{"train_examples": 78125, "input": "log_mel", "method": "simmim", "norm": "batchnorm", "channel_attention": "se", "depths": [4, 7, 7], "expansion": 6, "shampoo_beta": 0.95, "one_sided": false}
Rows from block 11 of a small masked spectrogram model, named by matrix and row number. Rows with one number belong to one channel. Each number is 500 + 25 x the weight over its row's rms, rounded and kept within 0 to 999. All counts start at 0. Numbers have three digits each. After the name is the row's rms in percent of the matrix's.
After each channel's rows are labels from the 100 clips, of 14848, where the channel reaches its highest value: "lies over" is the class under the peak. Only what is clearly more common there than usual is listed. The data: single English command words and digits, spoken by a formant synthesiser in many voices. In brackets: how many of the 100, against the usual share in percent.
# convs0: expand pointwise conv (model.blocks.11.convs.0.weight, 480x80x1x1), inputs 0-79
# convs1: depthwise 5x5 conv (model.blocks.11.convs.1.weight, 480x1x5x5, trained with AdamW), a 5x5 kernel
# convs2: project pointwise conv (model.blocks.11.convs.2.weight, 160x480x1x1, transposed), outputs 0-159

convs0.212 100:475540495497496463500500519485473533498516555476496491482540457511456501469510557459470532521490468524465501473537494513462470499509474501475524529496491482484529513506482500485469494483460502490471504492481509487472493510538487568518520526
convs1.212 100:507482456457511506480452467487511497484445489483498482465470494490489513526
convs2.212 108:438540446509526481487498466501508491499491494481479535521480518527499518519484476482462531490508488509499474502521516499515459494484509534499483511509540515484487499473522493488513511514515510507499483501528520505456520579489522468490430499466508491478479493472493476528516498499493444482476544533517516470484472464494451539493524473461465518518492505495500516465497474432491502523523486529508529463530477502486478556487470492533506545500476487518556493473458494480496490470492473
lies over: /ɛ/ (30 vs 2.3)

convs0.30 059:469505474491511488493512501511506472514513486517518505458510518523540505481508477487511483464483543518513531528460523519516537506478486504509488522480475502531499531466483516526481573487502484537537486415494529458501488531522489513489470537
convs1.30 118:500500498506498501500493497501498492623511501498508502508501502494509497501
convs2.30 061:468491479543507468547490500514490458499506499479521474500516478526504539534518481518445497529487481482483502512487499481508510494504509461482489442550505471481486464512485491507490449495499524520491474500458470529504517484507531508498516516541499484539485520499491442479512455460519461542493489500496470477503535493437509488477500515477518470524491497485515490501508481523501494490525524456555464523511494464466474490481428495485524471478531527491544508506468523438507488489534514
lies over: /s/ (27 vs 2.5)

convs0.87 124:542534493531515528505522517475492472478433505463466495522482488457508477504484546534459524495542507502501440499544490495522514501530522515522518540492490510487511523472509475505462512509480496469504471478501510514512529460459489508533477523
convs1.87 089:505510481498504523524494510489522515569539486477472457455507478486525498501
convs2.87 113:500529486476425460505455489494505492488487518508485502548493505487514522500539520488504491526493501489477570514499513498506524476483499521501515494499490509499529508509522443505555517497513493495533474500503523495509521521500490485416515476475502477509520456489525512498485531505514557477497499505525525522521479518517472502528475556500524529468501515546512515484523491548490544512496502410460503509547513500483503479463516525506543474464515514486496508477489534527508494524475536
lies over: /oʊ/ (62 vs 3.1)

convs0.177 110:502481428506505505524519492491462471499484504521478484496513469518535494474495473478462503473488507478498469473524519474498512452520477497490496488527490506491481485488485468517508504456517451550513507438504509561532502484539461485503545495
convs1.177 127:492509444499492505504467510509492486452515500508502448508498500505428492506
convs2.177 110:489501497516490527521507512496456523471539503481504546487497516500508464501471482530510477511459448527520509527492526525477519517503473526468533499539507500499514523492545494469516504490444497520485470532458479539514480507488484519505490464497559512497515490515504515513524485456509533520461536526468520480478497496535566519459485497457481470547474516495491478502534493518497516508530498533485496496471539478581500505490466502504448478501537514498496492459484510522532522548490517
lies over: /t/ (27 vs 2.9)

convs0.153 116:521532511511510516526505520507475507486456498493517478494509508506504472465494487533494499478519495534479506547514491497518507525475499522484566496520484530526498482499527537526472513504491493505546480550524506555488501535454431467552498476
convs1.153 089:491480519495496499496553465513507509432531499497534463539506491498477513509
convs2.153 105:488483539511485463528441537500502517517473510467485509460511461519507467525531473538491510498505487495538538516514523472479501487496460463470486475482508559502491489551481477478487479467538504514517499527468489468506503522503500500512475508482477541472478547467500520509537500527515520529500498518517447537488510488501547491489545500515501483479489549492539478489493517530475465476436475505477483509475492525473492459532492503523473497477515486566519542524509522532492469508484505
lies over: /u/ (43 vs 1)

convs0.418 093:540482519546502482502497506477491524460509455561532472497484510480498513510528489484484465512479510485490493484483493529491492482535470521457524447479481527524525521526476499458528481472545511509517513473532541485483521488481525456524461512
convs1.418 095:519525528525526504492492489502493499468544515500505560544531519509542496519
convs2.418 118:482519465552477517513511492514503493468514484500519496517512468497486482510508498479496498499520515449511424545530482438505478479496569509517498509507544493502519547523497432513512494530510515507521452499500525481516487503497562512516505503496510482506488493523504522517490512514509525531492501448456488509465487480488486520510521519511510471516503497574540467426528482489519472536504463448509515540512475474519514505509485510532511499539510531501472472502532504519491501478491489
lies over: /ɛ/ (51 vs 2.3)

convs0.472 104:501486518543518528518486504503499495530441514500540492524462492448489522490510546512491466492574515512493449500453475497498533501498483511484517513438482491454501468524479500482490495488506499497506465507522534482498493475504478517551502479
convs1.472 081:533536503501533538543495498498528480448486501511535537500524520502520502524
convs2.472 110:473452453494486497490475529477530521526513466457503506523471493525509463512491493470480459418513515501532559486507534519488536454539527466517527480501488511477475517526509494487528511475493465480486482518527517522465475483482514501517495467496576492480488527548467513506512514482502476515475509549499527488518542432527487520488493495489505510494502530509462487463502500500505483502444493488509487499505524493536487493470511452476541526477522518532517495474530497501500483476483502
lies over: /ɛ/ (27 vs 2.3)

convs0.74 143:470488530446513530527482499526535473446536500513521496482484460534486530507502532497509453499492507477451491467467542435493488516518485504493484578492507487497470501509487524513483526521490509496510506524512492519530515473507515520476469498
convs1.74 094:502485457521505506470554532494510481568505495491509522492475516513502470477
convs2.74 129:458502477506525449522489522502485498485479452508505518531511469513492517514486519486495505444501499504528575479497533526531497502489515529468511467472530535487455486519508490510498491505526516487563445522481476497522501537501531479556504526531497511484472460483503466509455459530491500516530528504523483483463497537498486527520481530484527532481482565510490473485489471489480500519502478510461492467479473469483513505472505463492513505484539527503485501511495543540474465520462528
lies over: /ɹ/ (32 vs 1.1); /u/ (27 vs 1)

convs0.275 135:520483462454489544489572514480516513470456523528498489481504550500478494487500528530508479474511472508483468477531524542503482485567482477497481488476523512477460481476483543523491511528519486521513505492505527499534518484529497513492537511
convs1.275 090:498474469534478496453485519460489493497528459505513525515460497514531515465
convs2.275 118:519511440491493492457490468498506509519504481523485519479484456509497462472498471466496470477496494561536497571513517490523541457508528464515520497483440483500519507525493543541523480496503506494492540498501523508493520516490436491534489536463447500513510517537451467524497491529474522485498443474524500468534505464461487517477478537489483519527554486502481490518515530493504532517498497541503482499493504515506496544486484461503497460502512502496494494523514487520529467511524506
lies over: /n/ (74 vs 1.9)

convs0.426 137:492489474447508495528472484520539443501528515520525475447469527498463516487503512516511445505491450482505470499496522445471490512530495445545496520476544469476485462492481521482503518497516502517469519514515488518501507500495477500465500500
convs1.426 092:487487471461462485473484540526493476490535555496511500485461500496484522520
convs2.426 139:488491503466524514523531499493481502477521515474517519542518511505527525505510519549505529505497484472455511508481525500488482489505526456511516526475482496512510478482510473464576503470459508532535462447523495495534508550489521488494504537479488495522516532507529535515517467511518523506488516476501503542524506487531458463553463473412516473511500518509482536500509486498489532537456503518502508499523509526499501457524489504510539552470474523499525483470479511499451511479475523
lies over: /ɔ/ (52 vs 1.9)

convs0.19 104:482487519492484448524477478513448485493499480465520507511524482497558479492514499496505486472490508503518507517462463471494458518545461500444540519473562506508512535509541516539493517545501476540470515509476519494507507487496478475475506497
convs1.19 101:521485515488518488508498486460473460506485443481496459473480496509531531535
convs2.19 125:496510519483536502474515456478512465512540512502440507532500514548500492469501504517479471524494476508503454473494488478500464493513516557569514531483486487465506492459531477477465513524461493498469487521501502510444464539516437481489541493494527520493536504479478505520495493487494508537482477434519491500463486448468473527515496511514491460514496501536480514459482478524508519527482453501509503462490486478522518513467480503508521509484538494497515528463500510461521520483514535
lies over: /i/ (27 vs 0.7)

convs0.216 118:532501532514483510559485515475481475474546497516486496467494491536504487491523467493498495508517471467488476457482453481535551486508485524478518459532482552531517488510489513527496496531513536500525528509500485535524523514483458471516490453
convs1.216 096:490519486488508530506514487517512513499565495476493528567499483475487540510
convs2.216 122:502504512509547488497498528483502511500507500506459525524499491537461528530471519488469497464492508512505491512481561540466511526482499501484514530513454494487468514536508509507474473481507493563537480481502566489472485558505514489484533463489546504493542532458481520488491472519500491522499485479492443542480510491515520431460506481473525487513521550478515550466493494495477504542523498500455524523519484491533543502489478495476518497493480531498501523495521476508484450493513478
lies over: /u/ (81 vs 1)

convs0.230 145:534455501504506511543464510518512503450522478504542521506494489500467500452539503510486524480490537517508470542489523493440469482482545520484501555501457447488487515474492541535501466498492501507497475526532508522514491499534501513486511488
convs1.230 104:492473457464470519523535515495476453443469488502515492518507498493517483500
convs2.230 135:509528548502523504461501476507481500492512561533482496518536529522479529497492495454503468530508514502512439446550516520479477512502515480510514511517481473469519532529495532477495505502457463527473540516543504472492506517512473504499507475476541500527486575492480473522523552488502507521530457467493525518507506471473487490490510443519522463498501559467522529512479496528485493507543501501474509522558527510524477465484496497503480521492515494482526500500529468494495466491526497
lies over: /ɝ/ (43 vs 2.2); /æ/ (29 vs 1.2)

convs0.470 118:490503478508490546480505465520486460491483559502490483498505503481490548519436469494469520495497558478523484509494562547489550481505537513487504513473502503495501510490534500480503457490503511504506495473468527492471525470459494490454488500
convs1.470 104:504480525510507479486539509507503508544448502505498567466481507503535497509
convs2.470 141:515545540498501517478484499519500469445507462488490507512510456549520514506540518520509493501532490484477513537526507510508523476533458496505529481542489498522485504529492537512523490490471548485517476511508484464517525528506550467521463468498493537514485483512500519521519496510524476493548536511490498538520467492499538519507533537540469510488493512468478476511501473532522487503523480532546466493460549519484469416479510473508491530534496495482460557482496504495503500526506481
lies over: /n/ (27 vs 1.9); /l/ (26 vs 1.9)

convs0.231 157:524525480514544508476486496534496467501476539484490476463487477514461498480543494545492487488543454513513528489460493465516490494482465482498527484544518542520511500476496538531561487539505512475510475538503543485517492492467501522516488503
convs1.231 093:486505518460506495497529466485504469569514496492477550521498504469498512475
convs2.231 125:517533508512468471509522551486517509468515504476528494489544516544548507487450476495526497550491509512534497496486478543502512547477486526495486518483508487493489498484517458474488516517478467509508490511448431439557477468516521469512497498488531493473483494512484467463538510512507499458562525500466500501534519513508516507500545539502519518501509528522511501492475541477490530449508504496519521497496533485503486488472506542494506531457487494483456523484448532520513516509479494
lies over: /ɝ/ (57 vs 2.2); /ə/ (43 vs 0.7)

convs0.16 131:490507514499458494545498479512525500510553489472461467524517487510505488480489490476484541495540505503505473460514487510517542476528515472502499523532506530524552525471512445490492509469492535456478507491546545523511486537456516499517510523
convs1.16 100:457479532497495483470527526483455485542529506473472524517511484472525489488
convs2.16 139:535507495476471511459474479492507510495538524519480510491486520467480507496514523520531499471495535517511508489493499462519500498504551550528534478483515487526483521459470545490503484531450502451491517506506524483461501485510502536509489502505487516510527538473491460511476498519500503512497463504485489522539480457524482505521498502491512500544492488439458455518543503541495453505528526475546468442490515543463488488520451519495467513488473513479540535481496489527531511521559511
lies over: /aɪ/ (25 vs 2.4)

convs0.128 128:513517470485514537474448494476497491473519485465455458516501517559480503496510506505499502552508518501464510529425515493510548514457497517467484522497468499510509520494491479515510489502486506514510479545512477517527481466533518478553482516
convs1.128 110:505485492501484501499522510483511507578538503507493567533473500498505496497
convs2.128 108:514511554477473484513494499513480480495509485502447510484530464486531494546525501473534519488526525516472537494532491500520490521456519490507485501453506497455467479525509477444495466515496524505499520526510494520522489522516517456472498526502578509509485452453516499536487485513518523496499486521493504531536552521514491528486519529538521493500473519442533476500514498541507503502499521485526500497481478485524471516470503449489525517537474504530512521496537484517467565472482541
lies over: silence (86 vs 56.9)

convs0.422 117:534542500537514554506483542526478509476511511517539508478462527538473494521508488497485470542480495505498453503505514512500520464535512520493503469467537554510478459517481529501452505487525531510546509514501500468490492479490485497485487450
convs1.422 087:498502503487467494477489469505473451459458514522518521546469498519494534507
convs2.422 105:522524465501488498563514509466476508520515579506478492444529487447508466519527491482499512545518502500517501487489475461476537486489520497541522500483480478503506527493467457476521484493474505490507490486487497483486523504547509516484509479478498459523518517554519511454516483499524479445440487497531509525476503487536469520445481464523499495491540505482540522476504495466491514548528496465539495502488481505483485450520475492517500502493488510478500465466514500488499530506478443
lies over: /ɔ/ (84 vs 1.9)

convs0.476 140:474483498468486489524506498493499516483516512509525448497467539497527482499487488494516481499540486500513480481479451472522470527459448492518475479534476503521474501512469480521537476518476507514531491452457508534554477502518510523562508534
convs1.476 099:470509562491503481488545491508492518521465490489498524463512514522511446505
convs2.476 136:519497558476486520534477514526470489487520513484507484496507509485485550506507492506541492471489517454473481440514504492495492514526488537457513494516508462537466509564438507445519488507484519468501521511545486482517498479529556534515485505524495514493507480534480513515510452511484493476460470526504486480492465540510502506472526515497488489503506526457527472497492472518504486507487515497492477520498545507461493399512538454488473494459515527510498503492492487468482504497484490
lies over: /g/ (29 vs 0.1); /d/ (27 vs 0.5)

convs0.271 107:524498514494537553474504521498537534513495501507467472497493529535471523515465499506480453523553474482491453531514497480455565505531467514485519494506508524487496451501508475480492500490496514487519464447452498500505509490487488483497462485
convs1.271 087:508493477536488473506509487489519525572515503524503544499499479480492478452
convs2.271 102:477499471494496535511522472515499505501500489530475503476518517472502512526530521518490469524513518465487493494488478503472525499488502510496525502456535483507485508481504458453543528461503489488512481496521499487510498521498509485474531524465494495505499497552521546437433508458517491462523495505488513507506490514486502508511482460539494573523539541502471491487520495540535528526511469416503526482463523520513518502476490544514516493487527467510527522461474503538534479495553469
lies over: /ɔ/ (67 vs 1.9)

convs0.58 104:501487448480502514525518523510536507478508509524529490549461480496489465496454500517521514499486442488544513549473475489547473467483534508510525506506481522532471493494535493484511485533539511498467500526524490470505553475492473482504512539
convs1.58 087:498499506548527512505482523507466469492485497490469490430484520528521491468
convs2.58 112:516507493476544474470521463529548498513459510510508489510515488498489463470476499512467516453516462454510476463470481517507481477489512512481557544530506468503478499506449512484484531484475480527463493520534505517516498530483444498498518450480513516516485462519509505515473484506491518443453460477536491507522491452500478527456464494541542481476525487494533529505500496507488488485476520465507469507495513528491521477482472500491465494530490496486474514488489534480559493544534492
lies over: /ɝ/ (64 vs 2.2)

convs0.384 130:499521495496543498486539537484495568501506502547507458546488459466513500480494529520523515507504543491485515514495487517485452496521493496485501498478500525511483504525471465523515542522507502506477494509448555469478558497513502493535476529
convs1.384 100:488531521539476487522547534486511517519488518493484527521479472476468461473
convs2.384 120:474520500494518497561462442495499500500474509498490520492501502515514466506500478525520527485516496489525527506531481495478536466500500523493487487473522528503476500520485501490473511457512511522519487522483480491464479466489499480468509546519490509423470434519517461486483512526452491423478489491524474521528489535531548521532530528448503508495514496517507529536508554503488500526503506490482503510432527472471558541506503497500489498493497471476498525511492524474480472530518503
lies over: /u/ (29 vs 1)

convs0.457 135:525492530530506515546532523516476516467516447513479493513483479505511488531495473462517543487533506496488502499500493475503534487552513546511536538518468520526498542529532494511482519489486510504504463514512511518521530508463511557507497436
convs1.457 099:508530440502509499522452497509509528474466508501511453499504508523455491486
convs2.457 125:510540522501515506497514507473478465497525452525524492502533459541539483468470514488466494485517465553520477512501512537526497516492523511523512522490484541527516490490499481490501504531479497478482510445518483496525509453456485535551492524443487516514484535479493524460509505524532518505549521517514520496509519475489484527490527521506467514519459460483498503547520499501534491471474533538515452505527521518536492488466484487509507501564511495473493506543580511520516503501504496
lies over: /n/ (39 vs 1.9); /z/ (27 vs 0.6)

convs0.412 104:527509494528520512508499497502532519485544459484485483523510492485516531482511508521498497514441557488497538500500541547504471530519492480489508508493505489493483510524451462464469512536511500501498507516528487514547528449537519512474570507
convs1.412 095:508502536484500495476497521486452469439462499489483509529512536530489508522
convs2.412 112:511491464517464502453522494469528483506489500500485496476516501549500489479506487488473514511492515481523502548484522514519460446541519515517484488508535470490477471475480458519521511458454494487519452528512511495533456550484557536550495538507496486519435481528498538516525482500503504527464517531519449495479464502480467522509495514487491498514516506514511506512490494514510543530467512469518498485484519555506506516522504522525477526528511537496519523506479549523530506503500432
lies over: /ɛ/ (36 vs 2.3); /eɪ/ (30 vs 1.2)

convs0.431 109:523503489499535478507536478493485506494527498487539502500544470526513532496517495512479528498519439507457478466470484488493473534520488483461531548518461478522483534530477462510500474526498480482520521480469533506466508511545527506511468548
convs1.431 098:487483505476468505503481492499490464467455450478511517508522515522520540543
convs2.431 119:483509464496516530522488455554506499464467485511527515544503482460498541499507488525474533490484476514493468524518486505489490482538521511466489496501470503509471493494510493543509501497530509475540509445543526520439513506500513474508463547452500490507504475462493497555472509535505511512519522490492525462510516468535474535508503527502468496544512496526464497503544548475515508513466490486505518486531493492550481513461485463522543483491484472503542492498555539466503495499474477
lies over: /s/ (57 vs 2.5)

convs0.474 137:461473467495486493524548496494476497480478509493545498509511524499475530460530479488525478512484429518509446467490463512477532502493535480524485514525491512493522543491505512478501528518500492459546493541491491442503539508488495497504467472
convs1.474 128:503501523499503503496535489495494488588519510498498565491495500504529505492
convs2.474 100:519500544505470501481554511520503558451469520470472506516563519483461445508508507498509535482478489483472487491493553467512478492519462492476517471500522516513531479497516494464523512521512527448468509512475489502482538528550496577536477500499513505490494509512464464484484502503524501484479484484519467474518505503511536479515488472495480502485521489496495546471529513458495488480554501490509479506498502495525508502449510477453453504435513478527516507498483525470472497491506504
lies over: /p/ (31 vs 2.1); /t/ (26 vs 2.9)

convs0.157 133:503527523552536536481498521512547498518498519490476539508456515472556518534482517496496515507491488470537507517512510521492572535463497519509542509497555498519474513502523502535521468495524497524515488522492529509511529477501492535528501535
convs1.157 095:496477528497517478479532481486486477506507491479461547473508467455541475517
convs2.157 122:521507522503492522515473511504472483515511485450505526501506488482506522478487514464519534477462534516484509520514482497530521516510508558486478489510479490521438472460476532502513443520513485484443487534456492505497495529496561510488479495542513503480458544521502495542455493505475478514499503496499500489482469495488514492459536513547498518502481562522508503533504453523455542507558513517493490531497541540484489491500471533493523474481486445500506502452503506530482525511509521
lies over: /aɪ/ (52 vs 2.4)

convs0.59 107:494483459478454473528504525465501502529514492492492485462508484510498469472498489509505512492526574523505437502479521481497451492481448496514523506471468524479498506526550517464473495524488520476500522495509516480497502486470461548496469532
convs1.59 100:503489489549482500508511549496491510500575496512487507538501489507496543484
convs2.59 093:512487513476477536491519488489484485495498523492471505494516476456471544468456469523495514475505493480461477469481478447474459495501511503517513482494521480503520454470482506460501447523476484465490519486501459511527512506497483510469526534501494518482506493503501531522472515500512480485457449531498469520534508494477484497534488485488493498535487537499478489474505479479487436510538504473512524460504520498435529522416487529532484543448518492477456513522482519484517508527521474
lies over: /t/ (36 vs 2.9); /p/ (35 vs 2.1)

convs0.312 113:460546496501475533535487491547502471484476527516515480566468441498508475472485504507481466483548532481515546478526480518511506488479518490506514533505534468525500486449472516520456512500494523459499482525493519530509492499487516509504497517
convs1.312 091:478514501499469501527544509509454461536488466499521514500490511536546520519
convs2.312 105:537490426511513531525487502474467479517492509514468512430499514502477526456514477534537502492521475504507546516512552481516509499496545502479465537485517495480528495453489486523474520481518518456519535481507486482467508531506507494506505508500502516501455505502500486474478522482517474488487540507449456515482526497487571486500511485489508488516544510473449485512491508485491495510486504494549503482505460441516547535503499541535488476507502516491539485484514511495462520517515557
lies over: /oʊ/ (50 vs 3.1); /u/ (26 vs 1)

convs0.286 136:534496477531522539487500505502498456499539522499518514522474518489541465525510511454481505533475525511499517464518501494549451501544527487516525526499462469508474509469461486467474493481521494481507446505508516472477524523467530486518506454
convs1.286 087:475492465484502495510552531508478454474452468521493491502496507496478461481
convs2.286 127:503497542483525530532536487447465488500539536505491490509490503561481503513448480501476473525499477518483446477492497510457464488485501499495498482524464487498490525467489529463507537474474516488482551521509483443484495503510491467502492477476580564486516515485522503527509526500513476507505479484487486490533484462462493500505499451456522465483494565453517485482492518503492493501486538468508464494523499503509501512440510486492479535468501497509535525520516503513495521488529499
lies over: /ɝ/ (85 vs 2.2)

convs0.459 137:466505553507523469490507484510488462487446498476507497506505492462530527481483476479505476496525507513469494499506505476536499497426506490457514524489504521482463486496508507496497485487463487471524483530480509509562507508530463541470491568
convs1.459 097:496447493535520486477496504490514462465450466506509498481482497525540527502
convs2.459 121:508496563490499513521507463482434491500497453530477512487515534536502449487500500474485480540500496509502490507489506514519520501516512468427534507526553486478540505505501516469479501524468506528529502520481530473530482504532476527489513539523517444467464522563503509475500480468466532494443459515480474548491455514500468451492464471469503522507523547510483482472497499496504517532483484504514502518502469499513485453502497476512473501504516497501479499496502461474519500475512484
lies over: /tʃ/ (48 vs 0.5); /ʃ/ (33 vs 0.2)

convs0.107 110:516516506481489544517489497475518506473513437528483507501500482464467493495489533538505495477485496486469495526433519469505528482525500520459502531507533507530505546493523559510464552492505516473506503515549492473520514514481507507455528497
convs1.107 096:503483556528513485482543519504529493549495503478510489519496473464482458502
convs2.107 118:500509495509495513471513481472480534499489454510513508484521453508460503546494521508480532518499526496470489490531518447513560504493540504476509498555493498486451500496536478604474484479526479469492513519503457510467534525517490497487487506538525513535497468502475508558519543536496472515480502491488493501531554534493535531522527502456490502523506538472507466508509513495495488488485492505462498491490504487527536538472487472507526493482448521487477527492483513489482515515509532
lies over: /oʊ/ (43 vs 3.1)

convs0.386 078:502508482545495498482512477504523564513475490488501447493501510480529516519470535527493511478487478558484472498522481545541511487457524447513516498492515516495513517479503480509482540505496530507555494494542505507490513475505463454520511452
convs1.386 092:490501498491500504514490527498514496495534505500508607525509495489523494508
convs2.386 081:498491538487501488478496518467493540482513467493537483466497485490501450479516500530549506507515520497529493464460550540500500493477462476490479459498516528496459486553527428463466501488468474459519506461472504496480455467517522519549444497509475507518475493531496524503525545508491489463489460472529482509516492468456521491478514468495529504458509510484483483500488470481496522477502495477512485474473535531476462522516484514498516523486488539533477527498528512485493477472518480
lies over: /ɹ/ (51 vs 1.1)

convs0.86 123:469525519560498537506479512498475433484522491519503509515496486493518523493529508538465497498519482494544459511509483459495496502452521540533545504515469448463496550502507521525529470487492474472483484489537486502520483513482518524517488485
convs1.86 097:481469477501536493503457489513534557493516477503525516510484469468469480521
convs2.86 119:484494455484518489511508489502488492506496505471488494517511454470496460473496473528479488521506481478505490492510486495455500464470509467522536458478486503512467521501529483493532481505483477501476482522462499460507531517492548516483467535520486527504484555543483514543448491527512515512511464476503543481484493445473481480460501553490495522495523525517513503507557545489507524509466502464541502531524519556487485479505480523520472511546486498530534514499486519551481538521549480
lies over: /oʊ/ (32 vs 3.1); /ɛ/ (30 vs 2.3)

convs0.331 146:483470528467497493528490498498508439528525448526497511466491482508491504527510521544497467486470507510496494460441483481482481477496517521469514542486532466501464535512482547509529547461508505507497524534506499499498503500557486525478489481
convs1.331 098:486507531482505470510553467511499480562535476501476454502498496486505505504
convs2.331 136:465497469459529418504519546485504515505475486494489495512497505499514460517518504543492536504481502506485508483511483482545560497482498489470550442452487502506467481449559468553476487473496485473482506541473460503523451526515494493496486546520490506493466458535482530528479500539499469508465539490493512471477513485509534486513513485463500487516485520510506485516506528491500496466467500509506467484475487541482537501532486511495508517511487539509478517513514516484476529481461520
lies over: /ɹ/ (33 vs 1.1)

convs0.314 092:478469441491533519521506462509475490512471492487507500488531467489513492497527509490547496539471474491498473457489485522540452479500506464454469508545495492500498538563522512476492512512457473489496493495518488445526504527496514474518484512
convs1.314 094:500503519495482505473531478516494498531526482498487547515516503473573467477
convs2.314 101:488519502492482526481485495540482523501480498471464492488515528455493503458500533532489559541493459503434459531486553504491472484493514493470521460491553537507508491518498476487509482492472509509524519505480481511485469510534514530464465503498494516495489465530495526554519505431495502500480531509486449520548468493474497511497514502475477515488554494496512502481467491503490468478530498492528483505463543498505559509456481503499508504486480512482435530481476492468505489489535481
lies over: /p/ (46 vs 2.1)

convs0.161 153:471506503525496520502469501494513490501523534491474503478489509505558522494510512487440544531459482503484459461476503445505537505466501489520513453514506465511492508494496455503476486502524524495490489513497506458454489564448509518486477496
convs1.161 092:468470475487492529556538518504482490485491473466449475522506503523500507490
convs2.161 126:435496500480488569507510496535516491518511471518527481518522537467492522515504547527500471505496524503514497411501481486484467512524492513489483484531488504490496492496489477495546476533510494540459522487502508560502488478521461519504479488487515486511541490458469539473521524456520493501508525486524495488506550487488475465509469517538510495522448497520530469454488480555465490500510444525453520483506496499523508503497522470495520481495507463521508500477503455491512463483501503
lies over: /aɪ/ (58 vs 2.4)

convs0.121 124:520534462538478568491469455506488516469483478495517491457480513490489503489509464527500488511527493511484453493535467485482494528518494499503489519497514438480443491501446511513442518514514506517498472502494504536503468530526504511468521502
convs1.121 101:506499538518492491500564532483496469429465484492502516492512500507510503495
convs2.121 133:525462462503534497482495517504479495492491531498493468499478513495519477509509517452523538444518511504511488511483467582515438486504528506491490476471532536494496490493488559547480500522468522521478487460478509520508524516472480557490493517484490515468474508518531458538517523515474492498491503474555501499516510496472482525479475520522462520489503489564473521549505440531509492485512508523506496485506539492504549520512479497498503527484511483476517483515533493499549533453493496
lies over: /n/ (54 vs 1.9)

convs0.192 138:524524476474524506500494549495512496529489487538513489523479483468481485480513492447498487535485519483547521537497516526486457491558520519509555506484520489515469519503492549492533511461455466495462510526491494520514525442502502491485494483
convs1.192 099:507490511532504480500461451482502489551517490498512453440502489510500497520
convs2.192 128:522504488535511423478502524473501518501465482502483543475510498491506482478481509483486510464481502488520564508481520506527513536486489503413541494471491511521490501525520477509520480515479512488561454501485461502499488490516486480498537479491431487468523447527503508535504466517503502509475475495533481524466501513511477528480486512462524496507494528486488492476484507508455510502488485478485523492485490482467515495499489495486545456500521557502492477540491560556509520527469511
lies over: /u/ (44 vs 1)

convs0.55 104:513469476489471485547502543510457517473505473491546503500473526525465472508511480465491524477494508507520520542484533536456471503535516508481573513468493513532510515505517508471495490501512493487496497503463513522481522450505499437510522513
convs1.55 088:460452442493472505485490485483489483467479456509520524533515500515490500487
convs2.55 101:483477468524505505530471477525494501522453522456502549468469500461508494481543492536488444478512501482493502525523488460499490511507505522506495494476471491492533489512486469506529510528517488468563487498474524519467525490502516512452509488519474470490504454538454466504471506483511533511445501514512520493452490476481521551461496489508482511501511507495506465465512466461471514533513523551508508476526487522503521501531510496461513494567482548527503506454458490495490543495487508
lies over: /i/ (36 vs 0.7); /u/ (36 vs 1)

convs0.453 026:517502490499451523452526488506531464501529503491516470482512537491485497465481488497481534476492522509505473516450554508517521503509491553523479530488506494496532471450534466504498544519500469549528524496484527508518547524475527502517473512
convs1.453 124:491499514505494511501467489510507477412438501490501479481489510500483515508
convs2.453 035:499486464535485495468469513520504502519502483486532499550474492533498447528480468534507497482472489537528481502523472512522473531445481504479492484489426532498475494482497495512500474489510495501507473498509482510555482487561500488479486495487492466532521545514496480524506482548478552475495538470514507538487447517527485517537519480498489498476502463510460486504521488511501471507523496466560507465479494539506496537523507489539518509488515494468476445485525515460520515512479457
lies over: silence (99 vs 56.9)

convs0.195 127:489452525498504488515545551451521518460499470504511486533523463514510442492461532516504529466494468507466507511517492485500484474494533511522530572497523498489514515473503484522506526516506495486493522491502443496513495503549494475466524502
convs1.195 095:472458483485504478476497488485497482493457434511491480521521482500510539531
convs2.195 113:532510537527521475500518534566462524497498475508516530532514536497523514532478498494481494513506519498506490522489515540515491468474550517510514495503522513490478498489511490551500497496512521528483470541483455504536483478511527517535472545519525443488504471510461483526559494519471523519461521485487546492488471467473477474455506535470514504476508525554525484536483545485510467480497494498489495539500493515510543523443532491519467488484466471511518532511520473514482516497471474
lies over: /ɝ/ (100 vs 2.2)

convs0.378 151:483472445500472488537465456513512498524489501494477523538495467482502458495491471507490540515511485532473514497474506562493530501507515510492539547484531516547469524457477488477530511484483504504483464522494502490526458524493513536486533529
convs1.378 094:510473462510499480514507477486518550544509494469455484469478492471466502515
convs2.378 127:466470517479479532490498533504526488511512439486542491518530546457534514490487528544495469472502501487470533443520502499515533510519457518484475515526522533522543481493508527470531483546510522498489539482506523555474498470524469506523484456494484513524497525489515497498503510453489502519523526522485508522504520522491533502543484509495529505486454512501519473453483457520497502505536456566496514487492467527486485515516507478492527482473516499512514495461483435472509498498476539
lies over: /aɪ/ (78 vs 2.4)